config.yaml
arch: "mobilenet_v2"
model: "image classifier"
dataset: "histories of elementary cellular automata, time running down"
train_examples: 73750
image_size: 32
crop_scale_min: 0.8
horizontal_flip: false
targets: ["rule"]
num_classes: 256
norm: "batchnorm"
hidden_act: "relu6"
depths: [3, 3, 9, 3]
kernel_size: 3
stem: "single"
expansion: 4
widths: [40, 80, 160, 320]
loss: "binary_cross_entropy"
init: "small_normal"
residual_init: "none"
optimizer: "soap"
beta2: 0.99
learning_rate: 0.0046
beta1: 0.95
shampoo_beta: 0.95
eps: 1e-08
precondition_frequency: 32
max_precond_dim: 1536
merge_dims: false
one_sided: false
adamw_lr_other_params: 0.0011
cautious_weight_decay: true
max_steps: 10900
batch_size: 256
epochs: 37.8
lr_schedule: "linear"
final_lr_fraction: 0
warmup_steps: 540
weight_decay: 0.1
adamw_weight_decay_other_params: 0
Rows from block 5, named by matrix and row number. Each number is 500 + 25 x the weight over its row's rms, rounded and kept within 0 to 999. All counts start at 0. Numbers have three digits each. After the name is the row's rms in percent of the matrix's.
# convs2: project pointwise conv (model.blocks.5.convs.2.weight, 80x320x1x1), inputs 0-106
convs2.0 094:547461507490510525513516521504511507552506527480536489533502460536516524477504496479493519521510442526511492514479504487526503486489526492526432507487488491511506526517542499490542504476485464488523522524498501528484480486529492465461500497508500522495498506526490497488514515469517519493459528531493466488533501530518516
convs2.1 098:508466512523481471478514465490498499499523512503550552541510512498526514550511500525523445493570514566502504497502531523522510513496517517473534497489526491479544448512486481568499515525521510499447546498510516493476539480495461495450500504502452497510476504516502495484534446495526479526499507494478528508490506507557513
convs2.2 098:481483515469494513496497498520515515479493504525524496472505536518502495470473509459479479450535487493514494481473516505455508481496515497504493511546495485494554462495474486521505517482494479519502464519486535476489479482516482465536530533537500516525494499474526503500468486473530450521551525527493512530546520521496500
convs2.3 097:526517517514483494541509506473490501504460495460506508464439528543510502525475492526537506486468516493514494463505541508511457513511473507505550482499514497506512512526475456479499451484521512526501510499473523497495471546468503553500503490526506521473452520523500533518528478532516535514495498529529471449520518527513490
convs2.4 105:433473483489522531496487465526523518502522516458480464510444520535510539479504498536484540522506512535497510463522497486541514525475505486472538534479457466521480514455512476527495576517559504497511551536519480494528507472505482520499514506505524525505497524500473510487504487457479498533539518508503470521530509514488514
convs2.5 099:456510444486504491475449492496463479557491528515492534463536505464512495505505467505490487521449526514463484472491536489520506490516527515512511520458519485538492495486499476508490519502502474504509503511486472519462501514500523522513462503532487533455538484479459483446466517514527495499499462487481507542515529513491514
convs2.6 095:486526484506525485510495541513511487456504514478492469523500523493528523516494492501529526542499451516491503489504531524491500514488463486470491472472492492513461488506528529509441497518480493525489503516482489480484485533492526472475480486453471482498555492487514500477526484504472504482508509524511502496524519476456507
convs2.7 104:499500518505475500505523499506490528565504514538519505474482499508494533470496498490517479482496490501502510512460471463514497493518512486535536535492499522463529496513512518478520450555517483505507502454538507510521526487521450552464449531544513538468488500474535489510514532533467475515450490512531492517503490478503507
convs2.8 098:507520507519551485514503531524504471524504511499484512483530562531476497475497455467505540468477525482504511522545516522505468485526464491474474536485487510504467530515483499504487498517528519495524464495531503547539557515497480508492499491515532532484466568450490511512500511524506473526477453473490500482501460508489533
convs2.9 100:511482464531498500502474501475482540523504458511525488459477478519489464504479472545521508481499530513463488497512493440475439515474512534515500464512513533486512464477486493550482445507500488510501522497545477502535534520535499497478473520504482487459495519509499505521519493532474466563507492423532515460516502508530520
convs2.10 100:494517483509515490524533516485490470515485505528507472478488482523467526483528497531506509466533516482461493481524511481520554494481520513494540485513542512453488576498503539559499465511559478508513508531548493527498533484509506498544561486527530501499487502512486499479493542489523494517489517547459520510517522484520525
convs2.11 099:518485502525481523515452506469495492457530497529497565505492496475489458545544499488579493503531527483510493548479483503505484481486471502491464547501515452502507490475505498458477510503490528530509496494528514519492524498506485497517531532474492506462484490520489525525453491511510470451487520441532525537496513501530500
convs2.12 104:467496486532500530476505493514538528510480544477535548513500525501502468527482490506490498522487532476515469476535506460501469501498488533512466495479470479490534586534522504500520503462528499502508476479469474519537465527494499505469479505504517518486526510506529507508516533454510477490470482491510491486499474527467506
convs2.13 104:497532491517527498502489479515510509474509470529476513481449534491508492483465525513507483501519510485507466484483507524522503493481517493525529503500492443499440520497499487544486453502517477554478463488524480539480510523495500531510456493457514514490502488511541509513529516495475503481493504500548523482534471510501492
convs2.14 097:512528498538542507499523513494539469494468514518437518509476543478461502501491496498501543553477514489473513491568519500483470474471468517462485510537502506557534535490505510502478483526478518512481549480483445486500466506505512485541521541498493490466480491518501496446488514488507527492478537495508487485482510469510468
convs2.15 096:497504497500523485475486534479472495494540421566499446495502466504505497471536503489512506525492534476476492489529528455485475524439531467500557513488503471533470520481485482515493461480534477547517508505500502478469513492462559514531484466523515514458483539463468496490484481515499459458482440480482493522462490503512493
convs2.16 095:503484489466527478492506485468557493517493508466532492463486535476517455509454516499501507495485490506506542517461512541551478488440480543513496512525511492493515528507489489505485521471501529473481519487490499471520546534461558475503492464506512496510498472483524530540474536530541496500459498531514494505496513472485538
convs2.17 095:464481448502483483508469453491489521497503499507493499495506507460465486517471489511524533471521499485482511525443483522508469509512490506511485472487492502515515532492474514513518522455505524532482465502511500516518522531537514445471440513542475501485476497487515471514520510512506498493554533515453500489484498448491471
convs2.18 101:488501467469519504469515481523531503575485532453488505508467503523536514524477508509513550499486501520499500461551534498541463441508502491440572514507474452499505503470511473561516537535470562522532466462489510461505496505577548501492469510529471470490489451513485480520527485501521488500486512495545503501497463452483484
convs2.19 098:549474491502557533508524512512501474502493494493554505511511520492485490475545533507503499512516523487502487480492497468457522482503502486515521508478520504507506545549503511456520463504481489527508474522551484492538501471482465472495466532512467527511505480470543456487507499495486537512501544555461514557535513543516498
convs2.20 103:533468515493497508528458513537499500516510504490499511501511463490524505486509533493480482535502485548491531522535475522480469493465476508490472490483531518490508508430510480462491531494481548493586490512506511489492485506457530485501523489503525508449477517524485527500495517444519518495524520455502529529512452457498461
convs2.21 105:508519506438531500447501496502469523495485571493461496525509500496521548513487551530493480463458473491547574495490475505501507517501471516494487473496518547496476499486469505512531479468495499472477536498472471498533509510514531502478534468484514515447497489465510500465508532459553476472515497521474518468456419512475501
convs2.22 101:499519499511493491484496505523491499502499478498512468481486504511503528499470502497504508491508519470509473437507510518447515508506497449541488487514510512496477480519462487492509509496508490492497451525491562487472520505539533521532553498490464496437476502452496489565490505499564498515494490481474529490555514547519496
convs2.23 100:513504505527481512493472454494505521497493479487467515504488510508469470505488509537470539468495473469507486515527476518527491501541481465521463524502469476500488478496484485515493529469488538528540518473496509521466498476548500478494524510520523523501500496500528533496509490484512446492490513546495495467497488531482496
convs2.24 103:527494481502473506511521494420430495465500496543482509490514458474521459504434486500495486489489494501490520501482491503528535498530502462518527518479501532519439517520515495443511528509546557473533490498456463495510472506506486518504535480487471474496514520531512494498501456458542512535518514490507505467470493526515529
convs2.25 099:533476503465463518500513508500498466511499496532489518469486486487505506557498513530502490492489474444506512511513500508486495501518479499495498488507478503520548465473509522506475524487495478487452505469493495525485497449456510474502527484485478497515491504486525475503469492518476524481509552503507528490466545518531486
convs2.26 098:493499511503516485529534496497549487478543531476537478515486501511528489561485516508510520464468552508535444526495515524499489499492463483492494545466470507508478514517536484499452481459478520506470495519514496490503484488493482472474499471501503470491484527497493419526491504476489499523499516525482526501528518496527510
convs2.27 105:520500534466510467519493500492487498481514495495533514488481478495492526496483494485526519493475499484453536493506443502511530533499489496463483566466540536478503507555471508524559490479498561501491547517444522492489499478510496508522542472529479492471527502532485494517502541465522524521492515494514504445511539496493510
convs2.28 100:524484459473512492503500494507490531477486507484492520484512493523510503489549465520472524526520515522495458479493525503499496516529471523501495459477504503543495485443465467479490527495516528499477506489477531515503508490536537509467535497485469518456489489538472479509491461475537486490550500489526470522456489507509523
convs2.29 099:541513480501537528449497471485543482526523535478447475471496472512471536503496515505538495534530441482527506510515490492528490498480527487479508507489496476520512467522528507481547496516532476485504452469491473495491492514492512527549475436463494501485522520468530485555502508472399490547514513535516502433493482507540502
convs2.30 103:504489488473502522503507524560501458497530488501516532484481503502530521456470529493515524537475476493504465509487496501490490515496488535523498513484491503504496474557529472502512424501482496503492538469495501518468507507472506460476548491502512504523561489489484496450541509499528472477487487472513511503479478561501496
convs2.31 099:559443478535480478499528468477502477499509519569487498428447479510486476504487453472493529567510489504511538512502514487542539510493464522457495512520483484516499503489529510515457567499527540509540495502506513517522484487443471434509509497554473512491500505513492483523489505509495526515471470552489481512494488501515490
convs2.32 099:474520516459467479543526499470496507518464468496490531494485476465479534487484545497429517513518478484516512518541514452473467493532481490480500502446513505541527463518506514501492483525508460438499522537475466517475514462499519490512549482499509481508530520484526508485563484509552496488516523515512512479462498496486511
convs2.33 101:497524497500506501432528502478492508485546514532543476489543483526506536526517492512524468480529539519491502463510485495501492465533471503501502472479487496509519529495473480537493556522495502528485503513477486500505503498517516470512478509452484488551532498522477490472520505475531493538501486449488452464478489533482495
convs2.34 101:489528531494506508485502489467500516468468541535482535510454514498516495480521484499505481510506476489512443528557488477512505509515457494482518530511466541466520486507526510498467454514509502459510513530468523503478458468475500483518473491477512486521508523512551479443479514476505511496524524511520508470502513516522494
convs2.35 100:484471522508512535497493502483544527490526505508494507516545479505483460498504492466514512487524468527506490496470468486496522491506500509478484459453478531484473491453509466467446477527480504503497489580495458469511513499501540474528473476496480510487499471540477541533505512477509472480519486521480553476478497477507514
convs2.36 106:501511510456492441502462534491477538524571477541523476535483491534509495517515527545518476520508502570456486511528521493536487501480450477546538519508490489433485507519505496532532508493507484506534464483515517486528526510531489482528518533509505505501487490496488505503507455500517494478512473470505498482486503491526499
convs2.37 097:472498512504497532489484474490528484517537479522496518497530549512490472522480520487524491483516466484505526501489471468540477466482528472465441479522506414533481472492519500479506529442501477498480503504517445496515531488477485474461506497541450454539497496524535435525521494506540494487494507502426488506519541489519466
convs2.38 101:524510505485508491475486460478458564522482489484489481477505510513526449486483457533437508536511505481469462539462473455495437487498528473480505520465512493518458508491496479548471495487507503489457554469553491467539491518485533507556474511478529524526544494499513496527503469504457490483480521459507510503431493484465524
convs2.39 097:489500489504527513476475486496502502532490503537458497525464511517498485498482478507520529519527517497527527500513532511549520472490506489479459519437483512499458504512513513533518543513461523499500521513509532496493552499526515481491505477522506507466543487444489495572531534478441498454491504488500532508535511477466514
convs2.40 103:508437509490534502465462475480522493494524501515490506511525486525506517529519587484478496480502509479550487479495487526494543444496495478504467462495461540508416527518530477520487530483488520499485511497506473502486505523574504496514516479466500455506495458449521524500478462492511482431465521509499524549447481466539521
convs2.41 099:562501509467478465519468516498512501480541504490520472519502499516491546481472505492483433501490455475481539507507520521468525469501516480491476538484513481508505505537472511544512490463514522471502506524497473481530513535525487531493474425494523499510497491487471523471490550450431489478508527522488508495488578493522505
convs2.42 101:488478518511489484473523497523467438501514496566519500498481493499511497535462486486523542480517523553508499497546524504531497489472494507473470506465472456500521549509521519499497490490509477504535493486498520494518515509515475509515500501473495496536477530475467479473493507487527536477516520506514521492450491511501500
convs2.43 099:526458482540486493497527498528497511468495495512472497510520488464536505472524511543545525509537500449502468496453522491504514473506492462506447492463510514506506532471495534515518485474552501490488494489506524500493495494553538552511522493492527514499506481496487495504477464529537474505524500543471519535521486507494541
convs2.44 104:507505540504477462490543507507481478455541506554507510527512511492475547472540516538508504489506512501492524481482525503470482478507461474543478503478510541497512535488422493504492556545529512508479509506521498467494497511544527519499502530462482523514490443569538521482504512502462482486531476514548519494512512531523513
convs2.45 102:493553446490498533521493507450511455499538486524476377497520480461508505478482499493516504494456503559481524477501481489514479555453475502522491500505497505465491518511487501456509509536467518482500502467517511492496511489507483499464492539506484492481524480500494504463528477461474495504490490533540533509526525515498528
convs2.46 103:515449468446495525509514558566520532462512493485523502562495533537494531494503507482506477520534504502473456479500505457537513563489534500480508497497491506476541497514494484490452484537520489522474488506505489507481504562577500486443503476514500491448502421484487475486487498529497506504524489471524504507544497463519471
convs2.47 100:463521456460507491514480515553450497494482539523511489535523466521488525509534508477454500519521519486489438522473475531510508525480456521527438515500487537532493509469523492452478553491478501517541520476508506506527485527488497497502450494539501468492507508521502522501513510484514502514505521513520507490524499530471468
convs2.48 097:494478504514485482516527518517508500461432493527460480511506472545509486469552490510507480551491517454508492460505509509489462509495498517492542492490499485490498475474496497476495547448501519488506481507524507442476488478544495499484519518507468481450502497492465453488506495509515520487510480514497496538480469508552467
convs2.49 102:514491548512500453508498479508480523517506485500542488506524504459518456493542518466491469504506496506501503490533491468500521511508502478513496463496496496455569537482483495505438539472464470524498496491463511503459504491482487533459501507459480505522513505488525536562548564481568491532470461545519473496454514503502509
convs2.50 100:484519513521560471483526487530511450476485499522514531490528513497541515540505526502509481495490511531510471506521530480511507517532480538484479504529573491486471505542485508492522462476499494453527481500480539507525470500488498448462471457565509524503503432514512506481535512499469527514538453524485520493494504527472493
convs2.51 097:521476517519491426507500527524502473486439447474473486475487544484519439520498465492501484492501485455517506451500484475492466477511506546520509541480495521501563502488494489563439514493483482505489527493467494476564520516472512490488507516502513511489493463511459482527484481523566495523514446485504493479500466542496496
convs2.52 097:525473514488490496499489528459504540454447476511476500509482499508502503486500499478524508482473491522492554488485544504473520459568492443513443514486542502500523501496470484550510506462508508503486492492514510564517489502487494518503506468457497466478537508503543489502506532459513464525524549502514529511482500501416494
convs2.53 098:472513492523470472480496468502506499494507516506523471526486479502469482492431444489525493498439524491533498481493450552481521503469452519483465507502498456480524507499540522506487482527535493473489497512518512494509546455533486535518439497531522463494460486455486498517543534531481526493518505484519493503541470514480478
convs2.54 101:503523515483500504491468506494510511507496493480509508482507540509534492484512545469461499504544468493467507506488542510473511501519482495460449490493487474521488468464505474503546516527522525519530481493466527512473521474560489488485443502511486467578511485471515482494520523548503481481463544488490519476475519471499507
convs2.55 100:483521450473522482507469500515459498502507508536506485508523535516528489513477471523474483516494511479477518483540505489499505533513531481501506499549487457491475485468500499544477462438492550490504500522480489479463529503492489517537479478503500477522473535500536537464514455563508499441502498500504503485516505523462462
convs2.56 099:523482473505535520501524493483501481482535491457523484530509578539468537524466457482502544490457543527520500491496527526515518511533478476501501499484526495518504507502465492497496482478483505465512493570528500504487497497485485500462493513579447525530519507517570529491526491479524513465501470493484495509538524523520492
convs2.57 100:515513487531500462498491515487458495496530515533492526507519492473512472514494509504531486458519487545459536496493433487518505568503516463503511513531467509515511529505495508476500502510487482512498519533525540523497493538501521450513482477494495529527498525530507511502493519499535510538499523502527526505438506522529501
convs2.58 103:486509483479494515494492506471550498510488501484511482479510454481496470447493511462520509505500461506475525457532466475513491513506498476496530504536477538515503462527503520551510496481505489490494510479506540508477455480499512543489500500511465513509493492521508527530490517506514465487526481503458459481498488505542454
convs2.59 099:522498477480493507521488528484493473499451519547549462487556545506457483488504534480484545504519515516506519478501506480509479527519483505472513481497474490530486427509508513535494476461518468477468508512476519531488461511506473498475491474469545505544535516539491506536513525483509514497511548500439498490474487499469505
convs2.60 098:494485498475493488509507569489485522470517473511464493510429541518483468483494528489483488500513548501460491485505489549497486512523479508520504489495489483445516506549467517502507484521450492474503518519511508495532460526500488521479476509504535516519469530467509474520485505456521481520481457512508482556524488531523513
convs2.61 100:453496493530481521510552478492460469496444516488522487531519516499514537518528512512486507482506514513470489559508497508557491558479499484512503464486497503524509521486498516491470511504493512452518497527495503472477505462496509556518552508518505480477471501505462472492520501500464485540474516497460532439464510467463529
convs2.62 096:494534485516528493531490510505501475512487511523504552471513495506500488529498491515505559493484499476482449485484496511479510483488558520473514485514526495471465516499485508489547474519522538575510484512508521495484520534499508486512487480506465477537471500510493481514466498475509467518499523508529480477491489478529481
convs2.63 107:505451462488480468498523513521478531538495464491497483483497476517514460513506520458470515503485507461488474500521497502512477478457497489493520500479552503535514491446509490544517539561494476496454491568505481448525488472457497470512476546504474513516518498484518496489457466469484486477464494535495482511530502519466484
convs2.64 100:485482538506494482513486488509485490455484483498496520520487513545468475506459475524476496502528510528525492494553521471483507510479503485517524501443508551519525540512453479462506498516510502517497454461539523501465495487478500530490548506510515503461492512562517517513499505512487532522480465482507552456488546513502517
convs2.65 100:470471467542536498504494520460486485500456525514536488491471490511506529468469532476455510517514487534447487491518530498469486483567485477479517506536505533483484493487508504475477453479524477498435464503486499513529491474498517527497502528496520504510519527472513492507499498478508486505512502519549483498455503549478505
convs2.66 099:514519516525444510503493528491502505517512511497520485523476501515492475498513547490585464505519482457480511467528472498513455483538534517510451503485514507530514471479483485488461498521523540516492496543484468527508524475490512499487541448457472494501478470495457516511495516507527494460521459483488520495493499491494494
convs2.67 102:496494518498502490486507483519546517486485514485476485498507505486522485528544497521518506484471483569510550467540508504517536507466462493500460498470496452524469453552509543491505502526489487456494508509504492493494506520519484536504514474468516553518514518448546560473508526542590514467496508489473501489492516483482494
convs2.68 105:531509515480512529467480503519481455499469469499502490510481445494452498535517493494552515500506523438531519509503445463502513462516507509533507507473452503485536461537536528490483518539537487487500535511514536521483533526488467494509469516510476464519490477464506507521540486476459528500463478489457516505487487478520551
convs2.69 095:459530551458510499546473454490513525482484561538519515491449535477535464470516521509426503508555537486485472498550565471492493500464442509490499531511477494494509510526525468487518489470512533577500514530508493443473494500589486486485544509500514490489475504493544479512529507508550514472477505476497503512522478508501481
convs2.70 099:527489444544452466528545511533481524519499515532535480518459502434527481517505517486493474542529498501529515499506449502472528526499513495444478483509482516524469477504466496497533494503555515520491537445543474522525472487472474477495517479466490501467505466522487493474513510498529471496483516546495499466499516522498507
convs2.71 096:519518459499466467473511437530517501515499489446512490491486487480526480506550523534516529542513493493519532485522482504510503483532517512448486508500491490483514556520500552514488505488509472524521522531506488490492497520514463485497495476540514477532533521505526494494526529482452444502483489480485526507531506502529504
convs2.72 097:504512523484507524515479578538487500488512507484539473495490466476544478489489485476491495472501485468523517494506535502523500516507472486489437492458460542471505511466478479529484520478485498500445561492473458502451542530500470460512470517517486519461521540501506471502519511469466479502529529495478514486459473490468490
convs2.73 103:495487537543495517457532473524495507488519471506486503498493524527531520527517507546499495521522495491548488504462480504526460524511483505510515523481493463492513479490495518483521546521475527526540494552496507469517498464466496504487492499479508496479488500500471463500481488513500499538440486507537474526511496534510570
convs2.74 097:498477496511518493485507520546501468466491493500540498545561485532495521505501513452471517547503514550477516510521482508481552481485506470502468447511497507525525521505504552475465490509505490468470537480563544503492523542527530464493500489500456481487548531511490477517505496496505494484524508524471491483463500478484500
convs2.75 100:468509486526525468502477505520453467466513487475531487472514530487502509466483493494499518481527528475509518483520514536506472483507511481452488517506511499482520495550516526529518503491513498506539535501492488464511473492496468493529498487497496498475518511559453540492443482514487542540516502480495485520529515531485515
convs2.76 095:496536489527473495467477508515478507521485527511515523514478491499464439500504521504506484537485489501511508511533559505563475523489511526508496484512531511455549509473497472500473527496477536489483449508472484471456546482483480501514530522513507496521508482503500490489503473524505496497528473512521494520516518489495525
convs2.77 108:499470465444489466493478493513501548462498479480526487487489496430508534513478479513516515503474487473494520492497506517435526498499521487489485476466499518540568503509511471487518505486498462492507511466514483505507539502502482520539484488444472487500497517463535483507604528485519532533519504489504507488468519557468511
convs2.78 098:487529491431503547452479436490480493482487579480484522553467497540488509488433469521448535548473533514526528498540532455492444485514523495526486513496485503484536504497510532514516509511514506474495529545474505532523480487468494476492492470505489496430508516513486483477501501470506502513503522506517510518486474493493509
convs2.79 100:540474490536484497489519504525514508485491505508533467437487486476499490480505478450501511492512503484485499486514492496487498469448500522450483464503475479473494570540472470533495511478511505533440530525523499459502534436531497473517491549487512479479468501496555496433512491484504494483493451489528510461493522525534507